Rows from block 5 of a small spectrogram flow-matching model, named by matrix and row number. Rows with one number belong to one channel. Each number is 200 + 20 x the weight over its row's rms, rounded and kept within 0 to 999. All counts start at 0.
After each channel's rows are labels from the 100 clips, of 14976 (inputs lightly noised), where the channel reaches its highest value: "lies over" is the class under the peak. Only what is clearly more common there than usual is listed. The data: strings of digits, spoken by a formant synthesiser in many voices. In brackets: how many of the 100.
# convs0: first 3x3 conv (model.enc.1.2.convs.0.weight, 128x128x3x3, standardized in use, each kernel summed), inputs 0-127
# convs1: second 3x3 conv (model.enc.1.2.convs.1.weight, 128x128x3x3, standardized in use, transposed, each kernel summed), outputs 0-127

convs0.43,215,195,169,232,215,209,226,198,196,208,177,204,207,204,165,199,178,235,193,159,208,201,193,237,240,198,202,200,214,167,227,186,214,201,178,204,188,202,197,209,210,184,198,168,228,197,226,192,189,174,220,235,193,177,169,166,209,202,227,219,210,160,227,177,227,192,228,217,212,237,206,196,188,197,206,209,234,172,195,181,192,207,207,196,209,177,176,223,188,224,236,174,197,210,189,199,200,229,204,204,171,253,193,203,213,204,195,203,181,186,181,209,182,213,166,231,166,183,200,173,186,204,173,223,171,192,213,185
convs1.43,205,176,218,177,207,186,155,191,229,239,221,184,200,196,192,166,212,200,200,241,166,212,212,201,212,206,210,205,224,175,195,188,210,199,197,212,154,178,215,191,168,208,187,238,202,216,228,206,205,200,187,173,247,193,190,188,207,174,173,228,212,214,175,194,165,226,211,222,215,152,193,199,200,219,198,183,151,222,195,202,204,161,202,178,223,207,194,196,215,192,194,209,215,222,228,220,211,177,207,194,221,204,227,203,174,174,196,239,185,192,190,199,225,190,192,184,202,203,219,190,221,217,233,195,188,182,239,184
lies over: /ɔ/ (25)

convs0.95,205,188,220,164,180,207,176,174,186,182,196,183,185,195,191,215,155,204,236,183,216,188,200,187,229,201,187,223,179,160,152,178,200,215,181,205,191,201,246,180,191,223,197,220,193,210,195,195,217,204,212,169,223,170,192,202,180,214,218,205,196,195,247,229,240,221,216,229,214,179,227,209,219,201,218,203,211,178,207,208,203,217,214,205,243,189,194,174,196,186,223,210,183,221,160,202,214,185,244,227,198,222,188,189,190,193,196,199,192,192,224,222,162,236,210,170,206,170,185,176,195,172,204,200,194,219,191,199
convs1.95,173,175,188,200,227,196,215,216,127,212,194,205,177,224,206,215,210,209,183,203,200,189,184,203,208,192,188,176,203,182,181,206,180,213,178,229,196,207,208,195,215,222,214,193,170,206,177,220,223,219,190,204,231,206,197,176,195,199,172,242,214,172,176,187,223,195,217,193,188,239,200,177,180,183,227,211,192,237,204,177,216,223,193,174,188,211,205,213,213,192,220,215,216,223,193,211,189,202,224,199,234,185,210,203,222,172,177,194,181,177,211,204,180,191,237,193,150,214,251,185,232,236,239,174,203,192,206,203
lies over: /ɔ/ (32)

convs0.18,178,212,187,221,206,211,192,255,210,221,217,202,204,195,210,222,178,215,186,170,237,226,203,181,185,196,205,179,165,179,214,185,199,218,206,226,206,223,181,195,213,189,200,184,157,177,224,215,202,185,221,229,221,202,217,201,205,180,227,147,168,156,184,194,200,177,217,216,184,174,228,202,183,172,174,182,198,214,181,186,207,222,204,175,200,217,235,205,229,216,168,184,171,193,243,199,199,209,210,205,195,204,218,193,184,203,212,244,214,195,180,235,202,200,204,173,174,181,203,229,178,206,180,201,213,227,191,187
convs1.18,176,194,198,194,219,185,203,210,214,223,199,206,210,199,202,210,169,222,165,173,233,197,199,205,217,206,207,214,183,181,161,183,215,214,195,211,220,211,153,197,194,206,177,188,185,211,197,199,212,225,195,212,214,214,240,194,220,157,219,229,210,188,214,217,213,172,216,180,277,189,169,205,201,209,211,183,172,193,218,218,174,189,200,162,209,166,220,176,191,184,191,223,175,206,249,179,189,185,206,204,206,227,223,170,233,205,224,173,185,201,222,206,211,240,181,206,211,192,229,195,210,169,202,201,205,188,208,208
lies over: /s/ (45)

convs0.98,220,204,221,161,187,218,177,201,194,215,206,194,177,202,196,219,160,190,166,215,178,201,190,219,164,198,185,192,187,178,224,203,206,172,221,211,201,187,175,187,169,191,197,198,186,172,240,244,193,194,207,204,161,251,206,197,176,199,208,222,207,150,202,192,219,202,183,201,188,203,212,209,207,198,181,172,223,196,204,191,207,200,178,204,201,212,230,207,256,200,194,208,233,181,226,224,192,195,215,191,238,173,198,198,218,190,200,209,220,195,165,194,202,180,198,172,252,210,244,222,206,203,179,201,218,175,202,226
convs1.98,161,200,192,237,197,199,205,207,201,193,192,219,210,151,208,199,155,237,221,202,227,183,204,193,217,157,191,206,196,197,217,178,171,179,165,212,227,222,197,212,213,205,218,212,237,174,215,232,204,172,190,201,172,188,173,174,205,201,206,192,181,194,182,213,216,215,165,184,231,198,219,189,196,194,198,228,172,226,196,194,234,182,254,154,191,193,191,193,181,218,230,187,202,224,170,220,194,200,226,216,232,215,173,203,213,208,205,169,163,215,204,195,198,213,202,205,197,181,193,194,221,230,195,212,209,202,174,194
lies over: /t/ (40)

convs0.24,204,222,217,231,241,220,234,205,210,204,192,209,198,201,245,211,197,231,204,188,227,211,233,172,168,201,202,209,210,237,176,199,202,192,219,250,180,239,187,235,226,219,215,200,216,196,181,211,207,184,190,183,193,185,200,206,206,149,192,198,223,179,207,207,176,206,179,168,184,193,205,180,159,218,209,202,191,166,223,188,146,165,177,199,204,212,185,177,199,201,183,192,184,220,193,182,207,202,209,192,212,240,194,191,188,207,192,155,219,215,175,195,194,184,202,172,184,177,196,195,202,191,200,214,191,195,213,241
convs1.24,191,239,220,214,190,189,191,198,214,234,209,208,196,212,178,181,237,164,212,217,207,222,177,217,191,217,198,226,206,128,199,230,179,188,213,201,219,189,197,199,197,221,206,216,209,205,217,219,186,161,240,214,207,189,236,204,178,219,187,197,206,222,185,193,198,171,233,203,219,163,198,196,223,200,196,210,181,203,204,225,220,228,211,222,193,170,222,197,207,197,194,217,238,209,214,184,218,216,205,215,217,213,227,216,180,215,219,244,194,190,206,229,223,178,187,227,190,247,202,219,210,185,242,179,201,223,207,210
lies over: /u/ (25)

convs0.67,191,191,211,204,189,193,162,193,211,208,232,185,211,205,205,200,211,217,250,194,231,189,215,182,217,212,213,220,211,192,190,200,208,180,188,203,196,188,221,218,197,221,212,194,186,194,187,200,230,160,204,226,212,201,175,178,175,197,169,256,204,200,198,210,210,181,203,198,209,185,182,153,208,192,166,220,208,210,160,180,184,155,180,171,238,176,193,193,202,172,210,205,207,216,229,189,191,218,216,204,194,218,195,273,210,184,194,213,210,170,221,210,162,205,201,197,184,199,204,165,219,193,204,190,178,198,235,235
convs1.67,207,172,193,217,226,187,175,195,195,180,157,216,183,185,214,187,200,218,160,239,190,217,178,231,197,205,183,220,198,161,223,179,180,219,198,186,220,178,219,211,203,212,212,217,229,220,175,211,180,219,192,192,226,192,181,192,185,207,199,186,186,222,219,191,202,219,209,196,162,213,191,211,166,190,271,186,214,159,208,198,194,191,177,200,190,183,241,179,217,208,207,164,195,196,188,213,164,182,170,178,190,185,178,175,182,185,210,209,239,206,176,192,219,200,197,192,210,252,198,211,187,197,201,178,196,199,191,172
lies over: /s/ (74)

convs0.99,201,225,182,177,197,212,221,177,199,220,217,178,181,206,200,223,201,209,194,188,188,215,176,197,234,235,205,208,182,186,167,196,210,231,189,177,172,181,197,181,220,225,195,189,210,230,215,167,231,207,203,201,202,222,195,189,167,220,205,203,168,232,181,201,185,223,211,201,231,201,213,199,182,225,198,195,205,178,222,204,175,251,227,200,249,180,173,156,180,210,167,199,180,212,170,195,201,207,191,154,194,172,177,207,195,191,199,211,207,198,237,243,190,238,219,204,159,205,199,205,205,203,225,203,193,188,206,173
convs1.99,189,183,197,168,203,231,203,231,208,210,197,215,233,202,181,234,204,163,246,224,198,187,225,202,196,163,202,186,224,214,205,204,198,209,215,212,176,206,198,225,187,174,174,231,173,232,190,194,207,188,220,207,207,181,225,237,234,216,182,210,180,203,254,220,196,182,191,200,189,220,208,218,191,182,184,226,203,228,230,215,215,141,207,211,201,217,202,242,217,225,216,206,201,172,179,192,202,203,191,224,181,168,187,221,221,193,213,208,207,168,199,207,193,219,190,193,227,211,206,209,219,222,177,155,192,185,210,201
lies over: /ɔ/ (25)

convs0.57,176,139,201,186,219,197,212,164,190,200,193,220,183,195,232,201,189,219,258,183,195,203,218,191,213,185,181,227,242,194,176,173,215,178,189,234,207,216,193,180,212,183,192,221,190,188,190,197,187,181,201,181,216,160,188,181,204,198,228,197,183,221,192,178,195,211,209,237,168,233,175,215,219,199,223,221,201,195,172,217,218,205,213,205,164,261,190,188,201,216,193,227,215,246,208,187,191,197,199,206,194,250,199,213,178,187,208,184,216,206,181,200,192,188,197,180,178,192,206,187,195,229,201,173,212,178,205,210
convs1.57,189,234,213,209,205,210,210,208,217,220,186,228,201,229,221,167,199,220,190,214,219,200,194,220,168,246,231,209,172,194,168,221,204,204,229,195,205,175,175,205,201,208,189,197,174,222,216,216,200,186,232,209,211,167,222,212,159,219,192,183,191,209,224,202,208,205,193,218,241,196,242,189,176,175,197,219,184,226,227,203,219,183,179,179,218,185,208,188,195,169,199,213,230,232,199,202,214,223,228,217,202,217,240,209,177,229,189,237,190,183,178,228,196,219,218,227,216,241,189,226,208,170,177,191,210,201,216,204
lies over: /ɔ/ (33)

convs0.55,202,195,195,188,209,201,227,202,213,214,207,186,218,203,220,209,167,210,204,198,218,225,223,207,238,206,206,226,248,206,254,180,189,173,197,194,215,172,198,210,210,218,209,212,250,221,177,217,209,227,181,217,215,233,203,165,178,185,171,193,177,194,226,205,229,190,182,163,176,175,209,217,175,208,179,209,172,189,199,207,187,221,198,186,197,182,176,171,152,164,212,167,163,198,206,148,203,195,200,199,219,207,192,205,186,192,212,194,225,192,194,185,179,207,206,211,213,186,240,203,202,219,214,205,203,211,182,161
convs1.55,197,197,186,195,201,197,143,192,210,174,218,164,192,173,197,181,198,199,185,202,200,191,209,159,171,208,206,174,157,248,183,199,208,207,178,177,201,203,217,197,173,164,146,210,167,192,209,183,213,208,181,178,200,202,200,180,214,228,214,183,197,214,212,212,196,208,229,218,190,213,189,158,203,190,198,165,206,207,172,172,189,182,197,203,195,214,198,182,204,236,212,233,188,185,178,229,203,196,202,193,176,171,190,186,221,206,163,206,183,238,198,203,180,183,201,145,212,212,186,216,196,199,171,190,163,182,214,203
lies over: /t/ (42)

convs0.33,203,189,208,219,216,202,217,197,209,185,213,200,190,192,214,230,199,210,238,225,189,211,179,167,188,184,214,214,270,207,176,181,214,200,208,208,164,191,173,184,208,193,198,203,185,201,237,200,238,247,180,188,202,169,204,199,175,216,210,156,213,189,265,204,188,181,226,214,223,238,199,220,197,185,191,196,199,205,183,200,225,215,180,180,183,218,191,210,163,209,226,224,189,193,236,185,199,166,200,211,163,179,223,186,187,192,198,207,164,217,184,204,210,190,192,221,171,198,200,193,201,202,169,194,174,184,202,186
convs1.33,205,207,197,172,205,152,242,217,205,188,203,209,183,146,195,213,201,218,189,223,203,193,225,212,204,210,193,204,194,235,201,184,188,188,227,225,218,206,159,175,179,178,210,225,188,195,182,216,197,199,203,223,201,209,188,211,256,213,197,208,173,213,203,166,210,184,162,170,183,211,220,227,162,176,190,208,186,190,217,205,189,195,194,221,201,235,207,174,205,216,199,202,228,170,193,232,202,210,211,171,163,204,178,181,241,198,194,175,213,191,188,193,200,193,242,179,228,170,177,180,200,200,177,209,185,188,167,211
lies over: /u/ (32)

convs0.120,227,209,195,196,174,167,232,197,197,188,215,199,188,190,225,187,230,192,208,235,187,215,232,202,227,213,219,215,189,202,187,201,196,178,187,176,167,194,199,212,223,208,170,183,190,171,230,170,242,178,203,214,179,191,172,184,214,167,183,233,189,190,205,160,237,182,202,210,197,208,184,182,177,205,197,199,155,182,223,195,226,179,225,226,188,209,156,183,213,193,214,228,193,186,215,204,203,188,207,213,216,198,239,210,217,215,203,214,158,173,188,213,223,189,181,230,198,180,239,191,221,202,209,226,215,161,201,200
convs1.120,189,216,222,225,208,180,205,232,181,178,180,214,176,215,198,211,185,209,194,180,208,170,188,221,169,200,230,178,221,183,196,182,175,212,170,158,203,194,200,194,195,174,206,204,211,188,171,213,168,208,199,215,189,152,228,227,142,212,206,191,197,217,211,213,198,219,188,198,214,219,181,232,213,187,207,204,213,190,182,217,169,210,181,202,203,219,210,215,189,221,195,190,211,231,252,196,207,206,151,206,188,205,173,190,179,155,207,171,232,224,217,169,199,208,196,205,174,234,213,217,170,202,180,201,191,225,213,178
lies over: /s/ (25)

convs0.79,188,225,192,214,195,196,163,206,186,222,203,187,201,199,202,203,163,188,224,210,225,196,219,212,185,183,197,202,219,200,194,165,202,169,233,201,214,188,212,219,214,232,199,243,206,207,173,208,190,144,175,207,192,191,216,207,155,202,139,172,198,181,184,178,192,226,207,202,211,199,233,217,197,177,186,225,183,219,209,232,190,184,227,223,206,206,208,190,187,211,187,206,193,192,225,200,193,161,188,199,173,174,178,202,180,195,234,238,231,188,206,210,186,229,191,215,220,225,243,230,192,202,208,163,192,212,189,188
convs1.79,196,224,177,187,243,199,194,190,228,195,193,198,197,212,148,200,168,194,171,177,197,196,180,193,207,211,213,197,196,176,224,197,224,208,202,167,249,217,187,167,194,216,190,137,193,215,216,214,186,229,201,178,204,191,215,208,210,180,223,207,218,208,196,214,192,195,208,195,170,176,190,221,208,218,194,188,189,198,217,210,222,198,171,188,206,181,187,157,224,246,217,216,205,211,232,217,204,239,221,206,186,235,220,189,221,194,218,188,202,205,169,226,174,214,177,181,238,195,238,173,194,210,198,180,199,187,179,222
lies over: /s/ (36); /z/ (29)